A small image classifier, trained from scratch.
Training: muon at rate 0.033, batches of 64, held-out accuracy 100%.
Rows from block 4 of a small image classifier, named by matrix and row number. Rows with one number belong to one channel. Each number is 50 + 15 x the weight over its row's rms, rounded and kept within 0 to 99. All counts start at 0.
After each channel's rows are labels from the 100 images, of 14976, where the channel reaches its highest value: "responds to" is what is common among them; "lies over" is the class under the peak. Only what is clearly more common there than usual is listed. The data: made-up road signs on poles. In brackets: how many of the 100.
# convs1: 3x3 conv, stride 2 (model.blocks.4.convs.1.weight, 96x96x3x3, each kernel summed), inputs 0-95
# convs2: expand pointwise conv (model.blocks.4.convs.2.weight, 384x96x1x1, transposed), outputs 0-76

convs1.35:36 30 55 51 40 40 55 26 35 57 48 49 63 48 48 31 28 32 46 63 57 54 42 34 77 35 30 32 53 54 48 24 49 25 58 54 45 47 38 32 59 00 34 62 39 48 49 40 39 47 25 33 37 58 41 45 49 43 34 50 25 30 54 63 44 52 48 39 64 54 45 81 29 55 44 43 37 68 26 60 41 24 30 35 60 40 17 66 74 31 35 48 37 46 42 40
convs2.35:49 59 57 78 67 41 66 47 80 12 20 26 39 60 67 41 56 54 64 53 50 44 48 73 58 69 34 50 52 50 69 12 58 58 43 51 59 57 48 52 50 62 15 67 50 59 51 40 31 52 57 26 45 45 55 63 49 65 66 73 42 39 53 65 54 22 67 36 58 58 54 33 44 38 37 68 76
responds to: white face (29); 90 (25)
lies over: face (85)

convs1.26:60 62 35 51 53 71 45 54 38 44 53 09 74 51 58 45 46 55 50 44 51 48 47 50 56 65 44 49 34 70 39 48 35 55 39 42 49 24 58 36 33 46 50 15 66 50 36 47 44 49 41 49 30 51 49 55 25 52 46 52 64 26 29 33 26 52 67 42 55 34 79 45 48 55 41 56 57 27 49 62 44 28 65 54 36 32 48 00 08 40 56 23 57 67 75 34
convs2.26:50 70 33 66 49 53 53 41 31 66 24 69 21 45 88 43 42 32 54 51 49 68 50 15 35 55 40 38 34 61 45 27 26 61 40 62 61 62 45 52 57 63 78 39 64 49 40 57 44 45 53 19 25 50 57 55 56 19 65 78 61 47 45 59 87 51 28 66 48 45 44 24 51 51 66 44 52
responds to: red face (27); black face (27); green rim (26)
lies over: face (70); rim (28)

convs1.8:45 36 27 47 50 40 50 58 49 63 44 37 50 17 49 87 51 31 48 38 56 40 33 40 31 44 42 59 37 61 61 26 66 41 36 49 47 52 55 60 44 41 49 39 53 46 57 44 54 56 22 82 17 60 41 49 74 12 37 69 32 62 75 69 59 51 52 72 20 57 53 29 19 41 51 29 43 60 47 62 58 43 39 60 23 44 82 43 53 63 44 23 55 46 43 59
convs2.8:49 40 65 84 50 61 76 37 59 39 39 40 58 59 37 48 23 09 13 24 50 60 49 30 43 45 24 66 70 56 67 57 59 46 65 53 56 53 43 48 45 56 90 62 34 41 39 83 61 51 78 46 45 54 53 46 66 21 49 23 40 61 64 48 93 34 29 55 45 76 42 34 62 54 95 56 62
responds to: black face (34)
lies over: face (84)

convs1.10:37 29 61 60 42 31 67 31 40 41 27 57 57 52 44 23 66 44 48 51 76 71 41 43 46 55 39 17 44 69 26 56 11 15 63 48 38 42 56 41 46 71 51 43 50 65 55 58 39 55 51 30 42 46 79 42 34 52 70 31 63 56 88 52 35 41 63 46 59 51 45 31 65 59 85 47 38 33 36 41 35 33 72 49 58 30 42 57 45 46 48 67 36 75 44 58
convs2.10:56 54 66 64 64 46 48 70 59 42 33 45 71 59 56 43 20 57 68 99 46 52 44 54 39 53 39 45 69 48 39 47 54 55 50 39 44 46 49 46 43 59 31 77 24 32 68 49 16 16 25 72 66 53 23 53 61 62 31 54 58 46 57 92 68 56 50 51 54 77 47 41 37 66 25 53 73
responds to: red face (31)
lies over: face (84)

convs1.65:32 66 58 45 48 31 75 46 50 53 53 48 23 48 64 68 64 25 55 50 49 40 34 41 34 41 64 65 50 20 63 51 44 46 63 57 60 59 56 45 64 56 66 48 35 39 45 33 43 50 65 48 43 48 63 42 51 57 50 65 61 88 00 36 34 29 63 69 45 47 39 46 53 56 43 33 57 50 29 46 55 61 44 26 55 60 59 84 48 58 27 70 61 44 33 62
convs2.65:53 45 74 36 41 36 25 51 51 47 46 38 54 52 42 56 43 51 55 34 62 45 62 98 49 50 19 70 57 61 28 71 12 64 37 56 24 62 38 42 39 63 72 44 51 43 58 40 44 45 74 29 71 58 37 48 64 69 47 58 60 72 46 37 42 61 62 45 44 74 56 57 40 56 45 84 63
responds to: white face (32)
lies over: face (56)

convs1.0:59 40 60 52 68 80 30 21 53 43 43 52 45 54 34 55 46 59 60 41 54 57 46 42 22 49 45 41 14 31 45 32 27 53 56 46 25 46 42 35 65 36 62 53 55 68 33 43 53 50 22 46 50 47 31 40 66 70 41 53 37 35 76 26 59 37 62 51 55 17 23 62 23 30 35 43 62 32 60 17 47 66 63 48 64 41 70 46 48 31 66 23 43 58 32 65
convs2.0:41 44 82 63 62 39 51 43 29 54 42 52 75 61 44 59 69 53 30 71 62 63 70 60 51 40 60 59 49 46 61 44 86 43 61 48 53 63 70 52 59 31 59 42 39 47 54 33 40 65 63 43 62 50 29 74 57 68 29 33 32 39 41 44 31 51 40 48 43 66 78 57 47 45 49 76 74
responds to: red face (25)
lies over: face (77)

convs1.72:57 24 63 59 41 17 62 37 55 28 44 41 37 37 56 39 39 27 40 79 46 57 51 45 07 43 50 45 59 63 50 39 14 48 50 42 50 54 47 41 41 61 52 29 31 47 36 52 40 40 56 06 51 22 59 32 43 39 36 32 52 54 71 53 52 47 30 55 27 23 39 66 30 47 48 46 63 56 53 50 37 27 52 55 56 39 60 22 67 40 32 45 49 85 67 56
convs2.72:61 71 82 63 53 58 39 42 56 61 39 58 41 47 41 43 46 46 19 71 81 59 24 41 45 41 85 43 63 43 42 46 41 48 52 54 34 64 69 54 54 69 52 34 40 52 64 59 60 35 21 57 63 53 54 71 51 31 54 58 35 72 69 39 39 57 48 64 37 44 36 50 47 41 50 24 29
responds to: square sign (64)
lies over: face (64)

convs1.33:39 05 69 43 25 56 44 49 37 57 32 23 37 67 53 45 59 49 72 52 64 63 52 43 49 46 46 56 28 61 43 50 57 23 50 21 48 52 70 35 56 21 48 45 56 62 48 45 46 54 54 60 36 35 21 53 58 61 41 61 32 33 76 66 73 66 31 27 57 29 53 29 76 52 40 68 46 34 44 51 52 67 62 50 36 35 48 41 42 33 33 29 70 51 34 88
convs2.33:51 32 65 68 58 49 55 51 59 38 60 44 26 52 52 49 07 36 44 53 39 49 50 27 53 57 43 55 41 54 59 63 36 35 49 36 69 52 58 56 47 66 40 45 42 55 65 66 44 23 36 87 73 52 48 56 30 49 49 23 34 45 41 55 69 41 09 46 56 38 52 36 49 27 06 48 46
responds to: purple face (25)
lies over: face (94)

convs1.13:53 52 61 51 56 17 35 39 36 56 55 57 54 53 47 51 37 87 68 67 67 60 29 56 45 48 40 67 45 30 33 45 39 39 36 29 67 47 30 16 33 38 40 55 16 54 52 51 70 54 50 11 61 63 51 40 56 51 28 47 52 64 29 45 41 35 40 41 50 32 30 47 47 47 52 51 16 51 56 43 21 55 60 56 47 31 26 50 68 28 50 60 50 52 87 26
convs2.13:42 56 45 37 44 49 44 49 24 30 34 36 55 46 52 56 57 31 50 69 78 47 46 05 45 36 40 72 58 46 47 52 58 53 46 51 53 53 48 52 42 52 64 84 43 54 62 47 62 44 44 37 56 52 57 64 56 07 75 16 60 31 49 53 63 61 61 51 54 57 56 44 55 65 45 65 24
responds to: red face (35)
lies over: face (76)

convs1.56:46 41 36 56 42 43 48 45 43 52 31 53 48 55 32 66 58 11 49 35 47 44 70 36 92 72 41 69 26 57 46 30 61 16 35 34 56 24 29 41 47 38 73 35 70 46 64 44 54 66 46 59 52 52 42 39 70 54 41 56 49 85 44 29 59 49 69 61 15 43 51 23 46 27 73 59 44 40 27 34 19 40 52 48 41 46 51 59 45 38 59 47 41 66 57 47
convs2.56:66 71 24 48 47 40 68 51 30 35 87 42 55 35 67 42 25 89 51 35 83 44 35 30 66 38 56 49 29 50 71 40 95 55 63 55 50 50 56 56 53 49 64 79 75 68 52 67 49 55 28 37 36 48 39 69 59 46 45 73 52 48 42 77 53 64 31 62 41 61 51 70 43 54 46 65 13
responds to: black face (25)
lies over: face (84)

convs1.21:34 39 64 38 50 46 61 23 33 51 22 41 45 63 57 59 35 42 59 45 49 55 29 56 45 56 72 47 39 61 35 58 15 51 43 47 49 46 30 41 49 58 95 37 24 27 42 32 56 40 33 52 70 58 61 55 46 50 46 50 26 34 52 36 68 24 53 62 20 40 51 30 46 40 47 59 45 41 30 39 53 28 37 36 72 51 65 31 90 47 48 56 52 21 27 29
convs2.21:41 58 55 55 46 27 42 41 46 65 72 46 52 38 13 53 65 34 35 28 82 40 54 38 60 51 42 60 61 49 51 57 63 62 46 52 38 44 73 50 74 46 43 70 55 57 36 52 50 99 49 52 52 49 58 32 45 55 55 67 69 51 37 81 47 55 58 51 57 56 47 80 48 53 44 49 41
responds to: black face (40); grey rim (26)
lies over: face (67); rim (25)

convs1.75:44 45 47 65 60 29 46 61 56 61 59 52 07 32 35 39 65 40 66 13 72 42 42 42 57 27 53 62 39 64 56 41 48 41 53 48 57 58 63 40 42 38 50 42 46 48 66 30 37 32 29 35 50 46 38 37 55 44 60 54 35 57 43 54 29 49 47 22 25 59 97 36 62 93 29 54 63 29 43 39 37 55 69 68 35 42 35 69 35 56 39 70 45 58 35 34
convs2.75:53 42 61 77 37 63 93 56 50 20 75 59 75 32 48 50 42 39 27 63 52 72 50 61 55 45 33 50 78 50 55 59 43 46 64 46 42 60 61 56 41 74 70 42 45 56 42 67 58 30 23 48 45 54 52 47 66 57 55 62 27 52 51 70 62 39 52 44 36 32 41 46 60 47 46 21 16
responds to: black face (41); grey rim (31)
lies over: face (77)

convs1.91:52 61 34 83 76 56 44 55 58 62 42 36 63 38 42 47 49 80 54 46 56 33 76 34 66 22 29 73 43 35 60 51 66 50 51 52 34 64 27 42 52 31 27 48 31 61 57 52 39 30 54 15 58 58 47 92 61 56 43 33 42 54 68 51 36 28 72 59 54 38 12 40 36 55 55 33 55 51 46 39 20 38 44 51 22 32 50 49 54 41 37 54 46 44 71 46
convs2.91:47 51 99 55 41 24 40 20 48 43 58 33 43 63 41 28 67 37 23 13 50 56 38 50 59 48 53 45 19 49 72 55 42 59 30 68 36 62 55 54 50 55 39 78 41 58 19 28 59 93 39 50 49 50 52 35 49 26 62 62 50 70 14 32 68 60 63 45 59 81 51 27 55 31 57 40 54
responds to: red face (32)
lies over: face (99)

convs1.93:28 25 44 21 45 41 35 36 57 56 33 42 36 37 56 40 54 39 37 55 44 50 52 32 41 88 39 49 17 51 22 63 39 47 36 51 59 40 35 63 53 43 82 50 24 25 56 56 38 44 54 57 42 45 89 45 46 69 54 41 53 12 57 66 47 26 29 58 39 52 28 17 40 45 45 28 40 33 57 30 69 39 41 52 43 53 34 56 54 42 47 42 38 43 51 79
convs2.93:56 49 72 53 49 48 93 53 38 46 28 43 52 54 59 73 57 45 43 57 72 43 47 31 47 48 56 53 24 48 48 52 47 51 36 21 65 40 58 35 42 61 55 16 47 42 59 59 38 57 35 61 29 50 37 57 41 33 56 33 63 35 14 59 39 61 45 58 58 57 72 26 55 46 47 00 79
responds to: red face (27)
lies over: face (65); symbol (35)

convs1.92:29 40 71 57 33 53 36 37 35 58 41 51 00 27 59 46 52 56 49 48 46 40 42 38 38 31 42 65 52 35 57 20 33 63 57 44 51 34 56 56 56 45 26 58 53 58 72 49 55 68 30 49 76 46 48 45 39 36 53 69 27 31 59 37 51 33 52 72 51 39 58 45 24 43 08 66 75 49 30 56 63 57 63 72 60 21 53 40 46 65 33 49 31 39 74 48
convs2.92:63 58 49 43 61 78 22 43 44 58 74 73 53 61 29 63 41 28 14 29 07 65 16 57 37 43 41 26 42 57 23 46 40 52 46 59 26 51 55 44 63 41 34 41 46 52 54 42 51 48 37 53 73 50 59 41 65 55 30 84 62 50 54 45 57 47 52 34 62 28 35 58 60 48 40 00 24
responds to: yellow rim (59); brown face (29); black face (27)
lies over: face (48); rim (41)